From a checkpoint of a small image classifier.
Model: 4.47M parameters, 32-pixel images, layers 10, width 192.
Rows from block 7 of a small image classifier, named by matrix and row number. Rows with one number belong to one neuron. Each number is 128 + 24 x the weight over its row's rms, rounded and kept within 0 to 255. All counts start at 0. Numbers have three digits each.
After each neuron's rows are labels from the 100 images, of 14848, where the neuron reaches its highest value: "responds to" is what is common among them. Only what is clearly more common there than usual is listed. The data: larger renderings of crowded toy scenes.
# fc1: MLP up (model.blocks.7.mlp.fc1.weight, 768x192), inputs 96-191
# fc2: MLP down (model.blocks.7.mlp.fc2.weight, 192x768, transposed), outputs 96-191

fc1.124:132151130132096156152152109138125121103210120125096074098138169081140125138138129146115103115115115130115129140135104151112099133139109157110090109156090124108109115138134163094136120138141108141127113122170126126116141128170131153102183111169082109152163130148151118118105145130139132105
fc2.124:107134113126160171096171106097090120094154093165128118106117100133133146098106144139092103123172106115109117135113156126177077148116149142159120155114117161120190086132101088110119073170127120149109169133084125099157149155121122123125126143094120122104069124132101120081104135116110157129
responds to: mug; largest object: mug

fc1.764:124102131091132115137134110127127094085130060109120152147181120116141086131101166095182107126150134156120111174108144160112204103073098130146151135107168133121141156082154126072128116103174104134167126135119142140171103112145139091124106141129147137114159116101124132115093123136102102149
fc2.764:126122157141120116131097151139131133133131137143148108150146132137111160125097126136143105143136115143082100130168090126120088135118122119123108121145111120153124101143125131140097170089124153127102103138097115092122142109134138166160126145113174080143137103131139141128172106161131093108
responds to: flower; largest object: flower

fc1.192:141152115111101120125108104179111142145151127084102141145111116112131146122154130144107142147075101095130125156140092140199180124098135135114093144100121163126100133078149121136145151110145113142142147126068148110090133125134149131112125148130121074097082099156132138106125118179147159128
fc2.192:120110117150083151125145159126174181082122111132134145169181141165097107104065141142118108122101114109105139115139088165098161131162083167161143094128096172126101108116119123106158098125154106173111102121124088121111112158122138139150143155099116167112104118130138128130103108160207119126
responds to: light from behind the scene; count: six

fc1.616:108156096120163123159123111159118123127148143165147136145166145149124135116137098143049111138132152105115047145141196124151152181127138116148144165112109127103131171131130124107123104124134074116116095177123114145156102129112132107126121186138128178116091123112116141097113146121136124092
fc2.616:119130109139126144106101119097135137122104137124098107158128152109159100139113100097076134171093125162121134122163103153129124170108171163142081133111150124078120126129102131073130156104153145139117106123099135134121091134099147148124094134134105149118096154123141154093124109104112170113
responds to: teapot

fc1.489:148165143107099126112120114152122144144144128075123068104133130169149137092137163167113101141111179086152115099083141152138079189130116099133122112136125115117099122139138150102124079124166121152114132153102125120148117067102104123083122124079146166133111148181141171102131124106111122113
fc2.489:115173141123147090118121105194136105113127105138087118139170166115153095132084127114142116116134118101119121119083164079133152143134120079107115144119172123151117120145123144138107115103157121213157108147149067109141129123141132132137148128119144137132150125112130117136109092130131155133
responds to: flower

fc1.684:151174108112128115131140113106140111135103160090132089109174109139089157088132105115127108063149130088129127116115121117117137144095143111105124119190167172143129104139146117127155102142154138102136132117098088137049170118136137145101120129087112127127153128099145099120120145082121127151
fc2.684:135110137099150097154154104083155092124130097137098159083100146111155130098111109125081112114124106169144151135078174111098182138117130153120101120138114132080100137108109160117143147124144080116093140139090099137134105119103131131055156148133173122135096130162157157105192112128092101105
responds to: light from behind the scene; count: six; hammer

fc1.669:191131107162112084125113123144139121184142155128097110092088145107128124113091089132120111144106105114143138101125144129162148130127146140098101112109144140137128102155112141116098112127141123122136095136126127107125101108171139115102120102142124073168101079079110183114134153092154157125
fc2.669:107127144144157113118184174138127117119148144141155130124107144112170132140116137158105143116134118128100129120149136095101148128105125105155135129107106124127127140114175111151105122134114085101122120140211117107118129147153103135091092123142138077132114132093096131106103128155158099126
responds to: mushroom; largest object: mushroom

fc1.491:159115126088104087179174110170107123095162116129109128119144119134113082135121083132144140134167130099117142100119145099122100138067096138122184100116095132084149136133147129119158112176177126114125151145143120133138146110098132099096136141129110087085113118133136140152148111123138149170
fc2.491:111123115119123138124117090097150139152118196098105125150157167116130140105122054170122113160110091139129131143124132085128152140131122135137139105161177134162091129118126111103108103113149154160123110086094155118079118140103088104125110146127104118063120132169151139132153127143121078132
responds to: light from behind the scene; table

fc1.441:116129136125146120092102085129121093163148145122119111098136140153118109138132114122124061106130116137166145108138131148122129164132160145082143139109092161082113116144105107168110125088155106116098159149109131163126141123091136126086099154143076146134150117131095137152101145125107097169
fc2.441:137114115116128085153129116111084135154129135185113134115145107115110155111106141172138079144063144148111140125125124126107151117174107140133127090110165121135145098113145142075175085148149093155117135139106105080088116130162150134142123149178149121145095112149131112170144143130145157126
responds to: tree; largest object: tree

fc1.53:112136118114151104131128103113131149152119129119136116163127143130129162096119095120136114095138142126142135099143132129185108138150189136100124134131148167128135121135099174130109106090177152087084112100105132117143152118152143134127129122140132111092086119101079202129137111107160144131
fc2.53:139075075132143119119079109118138133113150122152167145136093144103143161172163121103156082106110087112157154121128110119161150085097110119105152115147112164081154168172102172107155088123138096112156127110093161115153117096149119161115112127153163093117123163150144158105123074104133089133
responds to: mushroom; largest object: mushroom

fc1.660:092146127093134131132106104088132123168137112138135121147148132104095093094141108117071110117164149135164082150122153168145153098127126113091069150175099118116115119147110162137137084147142118108114127151129108155119137128121149120098126151101149165126148103118135114083124141095175181176
fc2.660:105136116087122127101152126126127116098101121107160146175137151106105129113154092139115155135147164117134134163128146186121111104101119135120106156129091128128121156150143138146087109169125133089133145102103110112104100152094135123069142133117153163132144128127145088132083141103142186143
responds to: teapot; largest object: teapot

fc1.363:115107128122154120126123115131138138105139129101155153135101141058092100057130115116122117148158171179149114127106159136145092174159119131118082172122083161138137112133131115112154103110155127126111131137108112183106119102112146111117144167081143123142155098145154187090148133124153163166
fc2.363:125151151081115158109097138111159147105124129094116157152131122096157126142140114125122187111122137105099105171173174164122119117074109108134135138157169106126127129155130147122120105142132115155141149109160118108109108121096138105106154173147115179163130146133113139100132104146095138187
responds to: teapot; light from behind the scene

fc1.137:104120118118143096090128126112107102143129169174155157140128161114119096093149112158101128139125133125119143112155138142160123103111135071088115130100084103155153128101139142098131132151132117084120098134102093096151087123145107118101151161187116129155138106118186082122074145126117118109
fc2.137:125158123111142133119116144089140147140103116085122093141159125110104135145111154111196132091102121187123136154139084179120154119146149087072101114157151137159137139073133136127147119124160164149117128096140152134111119100125105140116079140143108120155127142133127114150112175125114133147
responds to: count: six; airplane

fc1.167:097102116124150081112127118114091152152126113073108109116126092089142111130145112153133137115116112116108092112121120217137123106161104161150113120114122137150111117124112119124133094134151118114154149151163098108122075138118123118142122136120126143166124111137134150109090155121092137096
fc2.167:145150094077139132126138108097132157107124084099154111102098157076139112099122068164171148095135120163132158149137155148134108137147123138102148159126144126120135137110139158092147138135129138131151136143144118090143163138126110140141151096155151099191134112110104108160106148128129131113
responds to: airplane; count: five; largest object: airplane

fc1.398:140176119153101126126177098198130082142144102110106166131156123151117111144133117150166147132155098144145116138116107104143113137155134124091136161145128123129132125152111133149120127116152145108162117177091091124153152104071163090139119139119130162117097125112086139161093090169161132084
fc2.398:120131107164123147105121124083134139105081181156114126146109097075134151127131148121121075083153091128110128104108096109165168135116178110112114103090128080140138117075123103137095136127122120138144119119138154135151117128126084092132133163140107132117106117104132142150141134113128106148
responds to: count: two

fc1.289:109133138114146120118125103106115164164121155121095105134115045140155095124122147103108102149144119096143151127116111109132104106137114161154122149134137139129150157067129125147143119142144132140152110152092091125154117129085074146150124152122129112102100105133136139108139058176160136122
fc2.289:162137156147139122114171135161145120140131138134075086133131128105116152097163112106128116171115144080134103086104145129158121113173095123128130116098097129148157145174164192096147135110145117119109110135167104107167142110140138130097111178178091106144112141132111104144147161142128107162
responds to: light from behind the camera

fc1.714:102107139089111124156187115088121131130160146105131099150174142155130114107107105114150117103099130060102117116176108101184080160150140148126136127141156106169176138114120148106136117130134114170130143141118121135144135110126093129154127119117115117124152132115135163082141135137142142119
fc2.714:136105090174128071084123155125157130116122136126160140117109125070134147164143156156093124115100106138150136119132140135143180144090110128113072137140115166073129129153094136106137120105083118156140122143129150113115091157122147137130106140137125102146120120126116166176115098125143099152
responds to: count: two

fc1.589:110127136072137130142157088086086079104144159097151124155140093139187092098170120100096144164140116131109120128135138142152146145130116128153064101122121079110189112134128131098118134128157153116126148152101132168139145097122121161133137099108138096157094154137113114159149138178088125116
fc2.589:098097107081161099136103081118096072123119144089124103155134103113158098116102098117088155132157105121137135114126152152140200143112164113128133132166167103121122110157116126109159141131114108151150116132162158110144119133150129113146132120112185127112137138178117098100131097154117088133
responds to: light from behind the scene

fc1.623:140079085134164057148115113119119127150151087131159118088070112137141105088179128155127144116148134112156119140129154150140143090126144136107140103135117124108170083129132122137140125115164112137134082147154114118112094131127119107123117101138093060124133092114122109132102111179178142128
fc2.623:136094128137133145160167135104124124126135152072096167159102094123119135109124098102124096111139099100137178117144100157153133116085091100138146131123121127075106089140143142147107115147144121112138119145102156147120095114152111148146137116146133144165119190108137157119130125180118108102
responds to: airplane; count: six; largest object: airplane

fc1.680:173135123099097093146148110133113098123126142151109126138119114116120169119153104134123159150139102098092083147136126140117136150172139139123114139139127075146141080126117168161124112114158147146110130081126149106131151138133124129122117097100092130126126130147099096107112147188173117127
fc2.680:105148110103126158128136158108130127096152149128134144114147125101128099145134113152169111127099128102158136104095104173107112112144106102182141124129102150142116132147133130098172136138119113158106118102160100160095181133099096136151168166118072136143126124162165077115124165107137118160
responds to: duck; largest object: duck

fc1.135:123104113148166109158118092107137123096116141115117170146111123123142092173161147126144128151110100125164144174130142148089123139148145120136170133161159124158144109105160145115142137111175122085132150140140158134108101107165144121139157170109135146098101184150101125147129156121122126098
fc2.135:144116147103106140151137105139125129128083134132131131134129123131110087126096138099158100119141128190116142175134121128156121128171134087096108177095104130136146092093137114136129141142142117138105156093165103158094126096155122167117132163137129147120119104096155113095123124128152099095
responds to: rocket; airplane

fc1.156:140148094132154120139128116132115112142124157130164141122161111134169155127128116126122111133126154111138128140147134124087118113097129137067112103102168081104129167119140120131134126139157119146128153120120132113106149093118118120122152131164117139141140096115096159142102143139157089118
fc2.156:128116128145100113119103149085103142121106135122105181165107120110155113135085102138101144126119109153130153127167121121113097104200087099120090121128147121119102179170136165119110181124119152096111122126124134108149146082078125137139130123103152148126178149127143187136144110125110149170
responds to: airplane

fc1.270:160170124126192088140091087118162092162111119149135140094135127119156115151150132080074099165152145102079097145128159117136113128095134130157176142186108115130131114104150078146078144110168168104122146164132146102151133090152134124082114145144163101137111119149145173093129140135139163122
fc2.270:163181144138160150124088103152139151153132156148107108126157123132090127088090125132154138127114154058138114154128155104100161155151143136121107165149161116129082100083131059101131113109131141154154115140117138175081180106135117129136155073102108145175111112133113098133137142143143141175
responds to: light from the left; count: six

fc1.329:138133123168103111173084117134118157123127093146119082123104127149121108096169138108137147098133128124136145118155111143157128119183116105136084137083131118100144095073133137145117128086137110132155112130077111183114114105151138086136179120139156165100113109111144142126121146141148192150
fc2.329:134101134143109084134146141096109123118111124142123119076143153126105127101117176167092130118136163180094166154169128153130145117117116115113121113132120114143138067112106155137167124117081100114138134142074109164109127142104136155116143123166104130108167125109134097108140109157128123124
responds to: mug; largest object: mug

fc1.678:150146108106114119144154120124116121098153114146087097150158119104100098135141122128127151093130118170112112136102184162093150127121149106109112158149116107106186101147133148135132147167170144103125150117132134161173158116103121109113108129126127105137136146153076100118160094111170168128
fc2.678:121114110060164153104130141100162118126135157112122135139175121118172136131123143131138166097104114077096131137129180160127186120127144107124143150120126144149122142138151136105158153117151138132100157119111156131144139137139117131101148142155148154172160112130164147072137111117103135093
responds to: teapot; largest object: teapot

fc1.628:136141116117107112118127130106147166130172124125169152159135098113129096086171105122110118130166113166145093132117145122090173099099154105129112144174121137093138153103099132099139091125155137057137139114124109143113157100097170148105142108103146124117162156099137140122123133139189157133
fc2.628:151143123076101168139145142125134130109122128123104112147152149124082122139142122128095161158150160170115134119106142135162125093163111118117145141151145104154099111110143127095127097164116155139100187127161141127120136128092084148197112162145150129184108108112165126106132124140110135103
responds to: teapot; largest object: teapot

fc1.2:104095128158143108146140113140124126154147083095121163179134114141144145125140137102096141114125145106168132105174143142154153107124127163148116126156118145124144098118144122122121129115117097112147133165095116172115137082094160124138105122146141111171105146137102096103149126139171144134
fc2.2:132136134115140086089133117125095134106082141120137130164117128085121115112147129125125145154129116158155094132134117116156105134136106127123117138186147150184146134116123117125110095140122138109120153108110126150148173146162122147099119091109115105126137148189100108103098108134075130154
responds to: rocket; largest object: rocket

fc1.375:146093141071148091135140118142179113112093159140144085121152146156134135172144123102128134132143147118083118146114119118091134114140161145106131079131114115118162136129153169126106140108143122137132155111103135117169100091121096154112102164143115099149144090134160080126086115089161202157
fc2.375:149127137156127125163122105080096128114163133119128108216102153155126130130155152102095097102125105117165132132162143110096092137128114125151109115157158108123100096138149112082159101146133116115087130126153119138118196117110131088139104123144141110136108126160122186103112119153161115131
responds to: light from the left

fc1.402:127113141088179109144120109112119109152169137174112100115096113134127137144110096098092128185116122128149133120137108127131155147151118144121123120135131148144137086120121133144143131104153133130123130165130132133159128118122117119113147159157144139176147121146075116131130081114204123094
fc2.402:166164116162094112175143117175109107062136136145155126156135132153129102163100093119110162141113100106110165179149110095122145084137142171142114113094155125073076149109124135124071125144129105111115130153117147156134114131145113142138140134162121118122115163162157149138110132084149119133
responds to: light from behind the camera

fc1.475:085122093173144103124128126148137157102132113091098114142112096122095098124122069108138147109133110078146151130141118138165134135164158128149110113121144109152166110172109133122153068111131113162116101143135107129126111139116100115139125135105091073130119110089141143139097146125090125144
fc2.475:129117136127116095121156107126137109121131124176104122176141096135173130144140130158165134124132097119151147094139107102092121140156130084124132178098168123126170151109121161128130172120127098157166102151137127157133118155167105147149145167136102133133105115201144125115119149117131119094
responds to: airplane

fc1.62:105143173137144114181155087155140150141126153153148140102095157138149101094176138137085101147124173117115125137122128093166135101126171136094092112117124115169114149094091137145093145180153106078149131133178120174139136136149096136137131135111123124074132138151135147132137163102118107102
fc2.62:148129123142136094141136099135124176135150115134148130137148087147133150130151157121158128090093098085148099119140085150106122143138130137102090101159156135081121108157136137074132113098149152166122144161123116089133118139107138141120098164124113124152131099115127145154117115090140116157
responds to: count: two

fc1.55:112115077127151114102141102113154100107162123142119148116135112108120192077097141104111157135049163158145123128125107111131170108137121096120108120137099108079109152119159107145161148151146116126100167142146115093145147070154093156116153166126161134093154127110151105107150100168148137148
fc2.55:101112113125138126142141165097078149123151133146161117145095102115114133130122125160112173130121119156135126154113115170149133094117121151141138146110149142138133111141148145107132176126164124118149117127107125131099092169130149118107131136162095183123132133175130146094166113099120109111
responds to: count: two

fc1.98:152112116145147108190171130120125119132139150100164143129129136104143151096142100143181149171071140134126094105133110133123106080151138143154126131105123196125137148122137123126149141145139088092115116140147155115133113128139145149124144146125124078120104137125115078085149113137133135169
fc2.98:124146146150108146129102138090091124134127152132135141148134102145119100160173123165110115117169131170129128119138079118183143135113114140128137112105089126178172108119175104104117157129191139112177100138105123158142122159114153086119148124163144090123102144085110108102085165170157159122
responds to: flower; count: six

fc1.214:140123189159129098142127122150127121159111141127113135091070134158145148159109104135186159096127114155128113127104108161104122118106174143103125112117154136132137141105086143156143116093161162142130117161139136099129135188130138172149141136128125146125150138129085127133126154135119124127
fc2.214:119169153135178128143136100138170113107124116168156118163143140132112145114147112159087139082130098132136143149125173156110162076117120145108115095137098134114088123173124143098116106178135106128159104118126084150154117152098112130111118109126142152135148183128134183062133119092127153122
responds to: mushroom; largest object: mushroom

fc1.559:109107149146145094126096119126136087163125168128104091117122092152125127114137151144152107119096161105100107112143087124126147143126171111085124069163146136123151158118136128143160109109141134124126145121183167130107106118154143121127134155143149080117099134099111153106161141142088146154
fc2.559:090091147154124107135129128155088094136130125182149131108108124113127123113153107148104118135135130129158098068145089135140124149130114155130110135124129150104101129151043150153080154123088108115125141153113175164136161131182158088156136119154165127146121125128115146123107179150113094134
responds to: mushroom; largest object: mushroom; count: six; umbrella

fc1.644:091156138077128126147089131126087141090115128135140104166112125130113087093093120120161135156119084124146109113111140114154143172137122140133131112070146098116116151145121122067198116140139110141128136119094150152147119106122153100135112120140154138166123152150115112130138116126136131148
fc2.644:154115101142126125077105139116114097136145134113142110131136123153132065123182165123135099067115144169108078109156156121136136083137121124080116104122191113101144124104177153139124124115143099104094148137130136126095100112125127185078112169127150142142104148091169107130123129122126098127
responds to: barrel; car; largest object: barrel

fc1.155:118146136173126120143168113117104112172122084171129104149155165098133092104113130106110127107141157140111147085152109109116157156146127133077119136128155142108108117109126135146128109105132164180102117108080086132160153127140120110118134112090099147134102132177170168131115136099130103133
fc2.155:130100110130153135129116151146119158107117131086127142099115154108154149110090095102117149183160112118079108132137143112103106127149135121094164146106128099133154108124118143169128104105159098162123150137103103136075126126105148125120092109147153086162165161090116142162150137153112119137
responds to: barrel; trophy; largest object: barrel

fc1.531:107147122122151144144123112104122131112100132139080140084168138128082115090129105148109110115090119153128097109139083148116103118122125134120148115188106170164133127156146196106152153124176134123106170156133138128152135093096157133138130131112106109116155124138113156138132103124091084127
fc2.531:160161176127167082159131083168137142133126146156124131119132097087111146164114145118103158152101072118175156126108121136134121130129134121142146083124108111165119143109104107083138107091127129132123117107171140141122112091059160150119131140113139133131143134145152133148140163160148131109
responds to: light from the left; count: six

fc1.199:099122159128154118114165097111123123120110145109091130130132152143121099094122103099122085156169153155122123148142131124163134130135120117149116075128106122161145178080128138147109167127154123146128127132118131150135145081106141138137167106104162133079134142136140076106121157142127160079
fc2.199:126126116114091123150131108143122172134140115135122123136162125185154158114147128125142132084097126098154140119142089190118129160159129150120100123171156119118095119134133142112148106133161164125141147151135108096134118147142126146139111136122114148091149104116131151123126094123118148144
responds to: count: two

fc1.90:089154099088143134164156112133162116127105124079078122139148141148114092102137099141148140099112119139148138104111129143144073137103128075129175113124129135079139137083165137119146115124142115083144092098111133185098125132115164150132133129151134099156102158114113148137129132143093119148
fc2.90:116096124143166157102123163153100135174139123156147097127148152111153156092127147122114149091107110108080160122121150115100122067178129140108103151136142138121068168142163107156113130116131134117113108105139130162140146115164127099131118101124125104145098146097130127164112143118097126111
responds to: tree; lamp

fc1.337:146126108148123115094122099158165095098095139110110134146147142123107134159139134124103145174121101144157111171106128090090115111102077146122135159145135073113152120131085168091170096127156103090104134139130148156122134125099138144141132153144150126109116109124140120133100098126170105104
fc2.337:148109128126083099148174106137138118139127116111102112127145127137104117121131161122136104115094136120131099145129132116153147123108076107075115118177090064082114125093112153172152145183146139153071131146135099105147092093095110148166126113149118126142146086124151133126147129156136175120
responds to: count: six

fc1.25:151146121139136106099183106127097144156106130147143107137142106149122125135105081086178145129143140139118145156083115153114122158145103116121121104123149165139095079154080118130161146078152178112110151127127117136139095084179130134137122194120106147121140049079100116157136130128116115111
fc2.25:090164109140097103169125093080148141129112107091142131150126113135117097126177151141146106149143076133157136146071097160139158140149134091135131127133139147094109143127134101085139122163114110169125146131110147162157168117172160071109073115128146115128149117135086146116116117121124106114
responds to: barrel; largest object: barrel

fc1.699:106161095124140126110129092128138121125137134126159116164132124118108133124121149129088151129139146107159107137120097148179139081139128156120070159156122103116143129137111154121123137122137122108124152150163093115120145099136118098122137137098130158125094127123122121075103105143161182187
fc2.699:162124096080103117119116112083137174119156151106120122138140124108136163101143149118087154107133176121146115166140120166110138122089180144145119139122135150102105148120149157138134094134171086120156133106115150130119138121115157121108139142093152167143134115117165100138083140119132154136
responds to: teapot; count: six; largest object: teapot

fc1.707:106093142110128125107125095104153101172120144148102152102151129126134151088098122122129133095107101151116171160110129148148136176123156102119138151131157147089117166130111129124139089130137149145138083128187118141116110090098138113122134121144134144149132102166087140165071111153122122162
fc2.707:129138132115107139154121127151152135078117165169115125117181106092139070152109093077142117148096079133147147184128120130145133151148169106121126163095144125152067138114138098153144112114131090117076135089124148118141088125120184165161130154150118083181110094130109111138136106143110106108
responds to: tree; largest object: tree

fc1.662:120112129098133079139123113142164127090116144114127102113118107116127117164063101111131125110160161180127135128125140102110152159146138155108134129116155138103119101160085174102158122096141149145117130133124149121153128111126155141065096119132119114105145127124095088144142148115119146112
fc2.662:086166108145094121176152087102143117090097145128148118115174120140151119135111135111105143132121148135120132105154156136203119136115124120105136163113129104146127102090136150181111102133124119123092126143141142167118139169082103089081108120097122112109156068089120108091152118135158110119
responds to: tree; mushroom

fc1.636:119083162096116111126138121142127098132096173111132090093148089176083127134095097159156080097131101129133125130151059118106124154116086152126131133104154152105158124123102149142108140120135120142141132133102163151150124121123127164129117104108087143141120127150108173127118125124117132160
fc2.636:147160082132127165131154119094115162078105104149157127129178161096109164135184101142123144089140164139139108162147118108140156106103056120126099133148123138146116145093089106134134121134152141118089130112129125144107101098127131126126139101088139120138125116114118153157107142095173096152
responds to: tree; barrel; largest object: barrel

fc1.730:125134149135179111185142110122093123136175110103114110110087172171136122129138154121146150141143177153108141099120177135101122140122131141159165105121144109157163111087146135110094125148143100103149185101140105146132193107137103155122127134099104109162153105114100134142135136110125191116
fc2.730:138136082132108093126128107095131174154124109167140096109164094131138155138110147137084125104076114106117135135148162149113133176139108125102079111119143114120160119128081157119156106140143122105116111130124150115165104108137075153146137124128105110130113130117121120165152108112085106163
responds to: count: two; light from behind the camera

fc1.605:092115145112137122090145114109158131123131137126115105155079129138104103139101139085124132118134129160098108111117108132133104175103153122117126098136178123114144093089132162134160143133140141170124127119078116134115089114142080109159117130106169156114142116037143122138163129157123129115
fc2.605:139101131102142134114138084130129123099144123154125148128114109145136143113129112115130143131147144123097173160123168119150122116121127137136129167078113215127101151122121120111129143128123084096116179128136155116121140127133104123099113123167096144081142150125171132133105084176134142112
responds to: light from the left

fc1.350:123106108118149115096149112135091093163149091122127115113143173108129115131148096145083153153118118184118168121140138130099129139090140079127126163145130088142157178149103099115161159099181143131109125122132116094140137119153160118168103154107102130133162163108101122061136147140181133095
fc2.350:115090153089143124146134121179129164107125112113135128125091165136110130081162149149119076133175150160119118170137103139110128086134130136135128133120138138130142170108163109139132124155130134114150158146103117155142153153075125153114109162150166174145117131059115184180159127141121126119
responds to: barrel; trophy; largest object: barrel

fc1.77:085138132133129076145139070106142109089137168127133131134167088121129136151156174112115103099114130152131122141081113098160115132151160119094125143142120133086093129122119115100137102136124155140170130121155162124149162101119107159142146119135129128148120160098143080139152119127140117140
fc2.77:076083129138118092147129132124154098108153108112104127109154139118132133106149152112162171122120157102124161145137090138114125110090099079135135077099133151147093117119117121100140098108105118187172120120119121141118119115123113172114165105151112144101118086168125132118118108112108178130
responds to: light from the left; count: five; house; largest object: house

fc1.296:160123071129095100144138077118142156112120155139092109126106120113094137060104141111137095116135126172078118120149126149097140156123138107149152143137142138113133112114103130120148155105149118154103139120138129115163120139083112188132120108116125135101137109125144113086148109162105108170
fc2.296:101140118123174144114090144119135129114159102111118090118122110180149146117140132118115123122081139141138104157103152170125150096137126137162099171128150103117137137115125127133144150111156134118123103152140057120111143122148090159090114087096107137132157114114150106117119134098160155173
responds to: teapot

fc1.242:123173166082153098147139116102149200125129154089111142126158144108149173098107117137131152127059108070125129113101139142125112162162133118138114108112127108113116164135133139123107126165150126109134159104118162147138151110107156168153114143115147127116124115083153072113132121146135191093
fc2.242:082123172094144134147102141132112140127097183125166106139152144127175136144112109146136097158119122196142135125109082116137155087141111163130126125127117144132123100118116111084125075155116124133123111149098163115130139132170110087149141128101127130095087108122153168142152110118097106110
responds to: light from the left

fc1.146:114122133106136095145135114117121147155146114095102101168136109127159151125175127149151176124125116142157096126148098157105134118118125114155100131118127143163135118108155120114059163133138098126165180131145129125133114084186146117136103155137127111170146157105141115088138180140152126127
fc2.146:086105120158148161111106145095159107137134125154149108152158066093148135135168142139165146109128063179154063108138133149146087162092163136142121118097146148134125116109140149137089092131084175122177149161126144129088141147149133157120154163146133094149140152143129121129104123143125090153
responds to: flower

fc1.180:152109163146161111162090117113125145163177120150159139090098105121132131136151085101104103130092127151134110094124142096154162140137157122085128144180127117113113134145139151080154109127139127103139086117139116137171134130187146135116106124074128087148116115110090124082112116067133128111
fc2.180:134098136167112145130104145123119139170160096155108154119085138104138129127144060133141135177129173132153150100146148098105106101136173176167118179134126135119152143168131128118145122109103089107151120104135147107154148158131105143121115103084157106122093126121109155096127120090125145101
responds to: mushroom; largest object: mushroom

fc1.438:113140141141091124169102126121164127175101183116109121124144101135127147118117117128141090083148159142123137134143135163158147127122127103134152152079143124095106126149131082116126120148136159172113143150093122144163087145128155153110133139122161170139114139154133140145111129144132121137
fc2.438:164147129090142118123146164103182104165117141169126135135124168124106117124131118139160140154100158155159114152153124143141148196120155124110150156144146134150112154108106139115142153154137155120151096103127096147105116163143077147135158148124114120119115132168097123155116139156129081107
responds to: tree; largest object: tree

fc1.259:102137158080112119142166122120103144156150156113098129128169120116143108093115107105117142164114147111116134115127104137144087131168131104173133097129120103178133156158129139142091119156126107138133168109142082133129155098111134118133149121094125154108142108109127128154123132140114117062
fc2.259:134123110143113117134114130149142161139147119145154118120111124159140158117135142140138118072092112110165105149138103158120125173129093159067092124144153155064137094144128122104160090117107144124109115156123124105127124144131109129151105156126122106144116129154104167163119097099127115148
responds to: count: two

fc1.258:108106089097128111126151056069111116152118103125124136104146147177101118127122152133124114120141152129141098111132113136121135091143188112127119140118118084174116170132122129095093143123180109152125112155128141100141134136155102143100111112121074138143120144097114090135137107141127051136
fc2.258:105127123132100119174125095120098140135122106065168131136123119123109133137135154134128106102104128128123166132135134135117112077112128148139082147149173144153114148095121137154121084149126144076143106186105086083144130085128163118102139096102093150181132113122165125125117131126146122157
responds to: light from behind the camera; car